Rows from block 12 of the audio encoder, named by matrix and row number. Rows with one number belong to one neuron. Each number is 128 + 24 x the weight over its row's rms, rounded and kept within 0 to 255. All counts start at 0. Numbers have three digits each. After the name is the row's rms in percent of the matrix's.
# gate: MLP gate (encoder.blocks.12.mlp.gate.weight, 768x256), inputs 86-171
# fc1: MLP up (encoder.blocks.12.mlp.fc1.weight, 768x256), inputs 86-171
# fc2: MLP down (encoder.blocks.12.mlp.fc2.weight, 256x768, transposed), outputs 86-171
gate.347 106:131155156126116124087149166121087129106130117146153214119175147132139115151105084153130136158126122128151144138094142112076136109088165167105123148105132101137113114108087129119149104128107144150109140159140142144103110163079145083132125126105136087098117146
gate.348 101:149111133109102148157154116121087114170174146089168158116165110082144115106094090125112149119121177116111151127118069201116148119109137138152189099115125130142162105099131095126129140130167104153139117093134149103138100117149154146114123103146110103111141143
gate.349 106:135130099138120154128117144119105123164142119136147134117123127126106106133112094101129131121124105139109112093110151134150110152147138130131110101146139125184110127082131113118108102141099165153132113129101166108093112159126150142147118150170138126104109127
gate.350 091:093134130215126160161141094136118151083140118147126161145164106124121126107147132126138142112080180137105079119111099142101108079150142157115157089138123105124103117104120066110099150138121155147148148107113116106120136135145103116088144161140152164115096194
gate.351 093:129122174136128163108122151101162155118099084147108137102123119118126171104174147139150141205129150155114101134134121164130113112110144141150138168119123113128111124085121100143149112146119125057134121136122142148166124172118118071127156139098122109125129129
gate.352 100:161139160116096146122088100130107155122111133113099121146131114103110134175158126151138133113108108130150127137138156161124110171156156110133140123094135108140139134150102107083077086069167115163093134122108154085078091168118119127136117127125113134099136159
gate.353 093:135160151108126156136099141122117147098167158109097117155162135129156128188157136123106097158087174146148160102107137158141154158153135099165124126122123131099139104151111124077103139111105142138101091153165141136136160114105147125111107109133119141124099137
gate.354 092:137135109142112105105125122131123094142104119102151125128109103090107141127123112115108123135101113115100124114150112148120139114160124120123126136180183146107113104125104141132115103117143145151102138132111140127115159130153129166099124067135191122117123086
gate.355 088:169128147136074097135155124073113127084138171095153089155094116123146111133130125134124165123127157150104115104151101117147140107133107125119107182131136130132148127118154131122124128092073140126075131120164156113099164130136164107090125121139143131161107144
gate.356 109:160182167145130083165129119130147123111133154130127154123173153114161108152164159151141145142128082119095137145085104104122105103139117138107137143129101122137135145145118124116117144122132096124110107124143115145128125103101130135147129133190133120143155113
gate.357 103:084082122120125162117160130130126098138114158131079139130154115177095117103104141115143144103106121134160134117095162150130098081164166090127118142102128124132124146126143115134141172143132114167107146112135133139130153126155138102101131120185120119164124082
gate.358 106:107092144121123127134128146123120087154143126134104123111096147062157122133139099169135108144154134103103133131124124145168145123142184144144175195170128185124107122117142131139085152137154106164138120124124127090158118113133121126162111115129127115095156130
gate.359 099:141086094147139147114103183084108094161100143120108168064133121119107108093135148097103153132157134157170114115123138135126135134138146116144121139125097166160117133126114111125047101121103123132146113150136079099115150163065156120132112146154147087091098169
gate.360 103:109135160140119092131103134137105120127172113100132171130102095138125110095135112104136136134132072114127157108130166154132119112137144146153121136087134116140130129115124141122163115127111135116121156159112100144134126135112120108069135168089155154119138151
gate.361 098:141105101123147131151107109118150156099158080098089155182137123156131128121134121110142137133109181109129140143138135155160135115150129148148147131135152127165139112117127130139105123109168128136101133135103131131106152132139146095132107124128106161177079149
gate.362 108:144106152153129128167135121129136099156119133106132081093103157122113168135143131144084107109072154098084133146140204105111139137164127126131132170134135136135128134122147099115143143114129128098140112122154108101120135128078087143120118133117121116127101157
gate.363 093:143112112160133136127102099100161093125152142131121170134106126138085128147128121147146130130139149177094122144123193122132153126146126168132091112120119152144116103154129126115118129166106090129133148159101142166093175113140099175122099133132138136124130097
gate.364 112:141098156130117117141114094127127111158120125113138096122108135153133148089130104162164133119104116165133126119117129118116173162145146093110137130126124086170092146141129157112124151176146113090114127125117172161135076120133115102130147155130121147102154158
gate.365 102:121138153132125145136157136128113100157130087092146106147093117146134174123148113164129129123142111090128097145159104165139158144101132190158124100140116083123149128110105154104090157113117084133141140134089077107143118136181117114144116097102119162110112098
gate.366 109:109134122121097154104100130122142151123121132132106116152135165139121116126157166066100136114127139136090074120101129110144124136128136128120106126135112108116113146087106159091139117163165127145129140104076136115090094136106141131139134137168123139178148120
gate.367 102:165129164138103118084091173127096167103157145137134135195134137129114089143110090126146124078105133129175135122108128134164101148129105083130139163103130086147108134165111121125160147066152131120135126172165127106098133113139122136115149109124157117125134134
gate.368 110:099142162116136166083157121168146086134128166125124085166155134134098138137150129108121088095105181138125146109132093134123186134145147135144148127136094145130127124156125098140140139103146099110112125163114144110095123115167140125128163154121126103115169082
gate.369 098:139127142110162108123146129091142142141127086166100143157103141157106129099131127089102134125118139130140134126128149124122100120132108153174119111114106109137144127144139130115127139144108094159109138155133161133146153064164171160147130102135151151150122140
gate.370 088:167138102146107146123146111144165121098114130128093152093125133121071127138155110116116136128141082145127124157121140131096123073131148102157108125089115105145098106096124126138144134114121093144089097095133149146119091184098090103104160140154100094123106144
fc1.347 094:144133137169115130116147177136136120124091123123093120069144129133129098129178128105157167146149109118136102147136135162146144122106159106123118126166134072117143162118113114091102128137136134121154113104167107098110161104121164073117135128164136131156118126
fc1.348 098:110122079147090153088126153153148099130130129134161096138144171122146119160132128140123105187122144118150102080125118135171128087108153096127125133130138178145119152112097142105137132166167128145141141122090142077125115178153109143137093145120098112123160130
fc1.349 107:132121112155104118122118119148137159143120111117149120168162082111114107108092108108144102139095109169140165151112108089149100120107144121116140123125104127124154163105139160153098151131131160123135144141097118152144117103155167114149088136112149122082108127
fc1.350 097:094152186146099137133120164081112142140168115147124129137150150149135125119134117107111128096077116117146140112109148148133131143115126130169116141156124136169213128139147138096162122143134159085121106123131103130138128092093143115141131147148131105172113141
fc1.351 099:142130159127058058140094130117134115127114105095148119194126192155104154128116121126154113125163093100093118170144115102139112131174151094098140130142118142149123098112128144142158142143122115187102110123125144147135117138126128144128106155125075121152095157
fc1.352 104:089128167117089143175109151144140082109118123091120158092097145162166106146111151103159084151137104099125101139127138130118144094134148155063122161139140157104134145110146143142155158164161134140137148110144151136156179119100159143148140131114123125134160133
fc1.353 088:145101108148138124126158118145128124147117112120150171114170131142124172146123141140130121155153093113075093120122149118115151155076132133149130166114127128153155157152200124126110144154098177135136097092146135127135139113135105132138125147173115127137106133
fc1.354 094:108127152108085102133158119129107170113120127155104117118134157154111144117157149104167162130104116091071097149122156114135105130104103115132116154162130170096163147134166114141133101115085164152112107101133105126103155148142075112119124116103103092128124161
fc1.355 091:094136186084097155146154146124167162106128121126094166083135131116129116125092125140119119117149115081097154161127155113119141167118096113125110119131135141128095129136075132120137130119119177144176099151137153114105134088117149071133132116132096127092170092
fc1.356 107:152127123111180093128093108144148136110164207111120121081112142034107107116142161124128097114146132141140145102093109112190101081101105107128113132133152130110083124135160151146076121139163123127109131053115124101135102156129102111119111117161138164145133132
fc1.357 098:115125111105118158135159158132150145093146151137110141132160147145102072164087118151154109142154118098126130120144198125091116109102134111105115152120110119127091092114147138110118117121105170144106154160126120136101150127115122070139133099108141146141113131
fc1.358 100:153119131131110141105118132143170141135091097106104094117021127159128133131163143105153130142116137165081048122180093137114069215103150116125157135139141089133160146149127189140117138119116121113139118130128150127119165100139119147092154198108142116140121097
fc1.359 098:129126155129142133146103133154118141120116130095124159137139104135138157115160122133123147124131112163154160112121182116131118082138131155135169139107140116151108096114146127167142101136119091108114115126109175097141095149139143126084127102076158151109128133
fc1.360 107:128075118132091164162163129109131130147150064118129122089124112146109141161140154153094116108126095146161104142135136162146103144153152126141150165162154148150142143078124146122142095093091114163148121094135115127107167081118179085099104125153113123164134137
fc1.361 102:160147105167143156092081101126148143096106093144069127115123159101112145130156136156142165137172088142085162103074175128124122110131132085141157130108104121116121106158162140142134114109115158121126126129110135123079115156126152118124110139108171153162130108
fc1.362 110:152139122123103111146128133126105114130092145100170118126117141139139136126165124153127128129096120125096144099124128189126134112136115108089132161155164120139085119117142156117153173187132142112090141099123125092178140135099140152126111093127154138084139081
fc1.363 099:127163187122077141151136113134120128131140106123158110094092130134099152117097126138115118124127089140071156139103126146160069133099181104155118119073124120132123112091115102130120145153102098161129163115136097131140118082108092157114181142103134112151145121
fc1.364 111:134137107128122143138094132128090165100165087124110197100152121150122155125142126119135177140162108104118106164147148121091144158109127113174150131193127150094169146145112127140109100064128172128140164144130076124124123111154136167108104126118147112099139122
fc1.365 099:117182123091139130129158151115149110151105136089150167103116118151126113083114109140179104146150115116109102140156128131126114110118134146180095154156141074105083125136126108142142119135142158110140119086125103132072138131152112132175126150156125138142191156
fc1.366 101:135125122160123156107118104147120096176103131159124126173145102107135123039158119091155155098141108121115141142113150146158119159145115128120104107144167107066124154150118163125114138076133085131132137130131133103135109086169104136126189152141172141119151109
fc1.367 101:143141120141126112146130131114129152101110141143108133178064121123113073123191138122174147094100156132123126145132092139112113168156141110134102092118124138148195155129141144092110116128101126136108160175120157164164125141146114143150134122140136141108073109
fc1.368 098:130160139113147132141156111148146091149102116147149140102124129132111119144116153133139073113112149112154124150132134117071118125136143128114129128121115161103148089099115128134128106082095137122097132142134156144191188102164124170092112120113113111150121161
fc1.369 095:159151161091150081126177115113090150115180108119145141166145086141129080126159128118122140116112107090140146123103106099105100055144108105176123109100129154151170117096125055150128119128084193109112161147088116134146104108113133115104135160152104103162108134
fc1.370 093:141126118132148119133127104097112145143147125152101110120115140149137128098135132155121116128173128117145150097140131092103173138098143150153131106116098105110113106106112097133143126107143109106111119117142147162105106124103085095133153137092126133088130144
fc2.347 097:129131141101111150095127099136072126104109078135122135112101098144126125140149116137113116168150115114081132178138165103121129136144144162138167124127089146147166166126123120053102156123127144117108136125135125124143101146159115159138120166153113101131144104
fc2.348 105:162141140120146136117113151148131119148145164194180128156163141087117120122115125102097119143132160134133114110100131132106108076113078111117170149103125123128094126142143132135102158132110148167121149118131129110144107145102092115141097141159130126128151113
fc2.349 106:122115114144154170131122172140162111123103152122083128135123141156097156077117139158066086130116097158118151087122160137142132092131126128161087059155131145126089114161119127137124176105111165148149104131122172146142170135100135116138116131116104148168101164
fc2.350 098:122137140092167088140148099183155090157130098084108131115086141150145132081106143083109116131121169085139087089097117111136129133125083162121124103127136151146105076124156158094086110101138123155135114145106144120117138099126129136101106161129124133123150141
fc2.351 097:131132122181147152131111098119139182131139138147146139146121104128106083129096143130155168116113109188123124104097112128139117115154115157113084123132132149147094104109101135144161140151169163128104105155130128121166129125143121102136100119114129109098132140
fc2.352 101:109117100110158160102125142125157142094114128089125117123144105140106123136167141147112101097082121120107111115121091148136126156116081122118137139104138109147145101152109124135137157126140090149089150130185130138124161066117136097148133133159104076107156127
fc2.353 097:099104107130127118094141134127125095156107142158101113170121125140135163112099106148142151113141106111144117108118086117134144151149120135143096126112149122096160122110124135096131088162130095134129150127109129116074140127143107125155134140122069098127128184
fc2.354 093:139102110148111159134127112137098084118157135101171138094151076129087132103133122175147151114110162180136125144166124168142095150137141105144110130085148119124136120113165119151158137130140107118094153120077136112114131147148118145162125139147143122142114128
fc2.355 089:146181107076141143124078146126144116114114110130099145104119154084098130110146123136138128127166127104141103138100110169133132132130127095084148135112143121141144119137130104172136150094115153083165112102147143147140108152142116137129122127098136130123121133
fc2.356 098:159100100143095156096112153164101135183127168121106130117092105144129149143103127106129136148143143148129143126091148122083129142148160096159137183130136100108142138129135110155096112114143089128129101092101141146112089124108124135147158117111081179136119119
fc2.357 108:143146124168127110142146158140165148102125123083098116072152162117157126133129127155112125185106164130116149193171152119154150089131138131153149099115121130151131122150135137141125153089157114092143158142125132131110114111107116129112137132141119173141125132
fc2.358 093:091125135122136115127131109100119127162150121115108121127103110074167145093077160110149164130150121119110124107091150128125158144124174101098150126112121107095138172098155111133086140135104135099129174179130100125146113129153114140157156153126116139119136152
fc2.359 100:122139116109173093135120152165151153160127161138157130125156116157153123094177151174127119121108169127129156105131041151135144112096131117135121132159141137152107122122132117117143113080139124135152127100147124130147134118104141088106062110096121097114118104
fc2.360 108:151131146128162098096125104132092147148116107126188124115124125127129173140084143146161105133138101075145140094157184158172158150091104173138097101093110122140134145145100101158096144125125158128118126107101105165128146148105108156119101176150142137157131114
fc2.361 100:173167154100121144093157129161133106110124127080143099108093118146125109128140118139167107126120123160167184089123136137112105107132123157162132119098137118138141134111150147162130141110163130127113128148102179139183092167147130114159144154120150132163112106
fc2.362 104:121100122116151108137130156114118133142122092135142124118160102136121142077112099090133101105101148117148170075155128072159200149119136125074108173111109121139115147123099113165136117135092149157089146130104095107125119113122144173091155095096119143142141105
fc2.363 093:138179136130094128176206167160147103144131141119136142131140132134150102100169135145171115121101122091117124137130130132139147143146081097069139144102162103152103098096169098114148139118119130114165155111128126085120142100154104142140119114152141174115176118
fc2.364 113:144096118148145185127146128147131128090127146134096184108152159146119102124091108082106130113124106116135105150095118107121153088154171161130121101122141135077131113122152147110122118115111105114105149173115116146082151134111132152086086131132152128131086141
fc2.365 098:154150114101118122127089160141124141130087155164156103127130115094163170110114084120116123125100142094142158141124136136140137188126129113154119149156093117145118139166084095124156115127142154113145081090144149173111125104119146097101087112068163170132128116
fc2.366 100:173165147103140091156162160094114130137134126078133145092157134152156135115136143124119117126151073128092123106151070118151136129164131095136153123127135151127117168116143121133122168134115131129110126128134133155131102127173179104111113120150110134157119115
fc2.367 103:143093141117132169189101138170112124070150096139127112105161135143104142126134108147153135143109126141117135156149147119126076174087153103134128195137130111136090101124160170097129109109119113138093143148145103130126109118117139133156140127113157100120066095
fc2.368 111:118111143179158111150142121156115132161104104173138127101161132159097098187152145148168140137122138125136170143127156114099110144142179136141108156133073137093136146158089124122146116107124117124094134081187132114097154107148136140140151099145131104138103139
fc2.369 093:125097135143133137134154094118065127119097123075136101108170092133147083136188109081157116170144129112104145144132141138104104120124140139097125122101131129111160108127107149116117071120122114141149106135169138145155099151107158099094103096150145086104115157
fc2.370 097:109101130123097142116115167109132121112148142164111133100153107111118130119123126137123119111149116100128141136140135133173161143106130142109118114058159103120138137124126130144145093098115110105074123095122094161141128117102128081149134161154111138121127114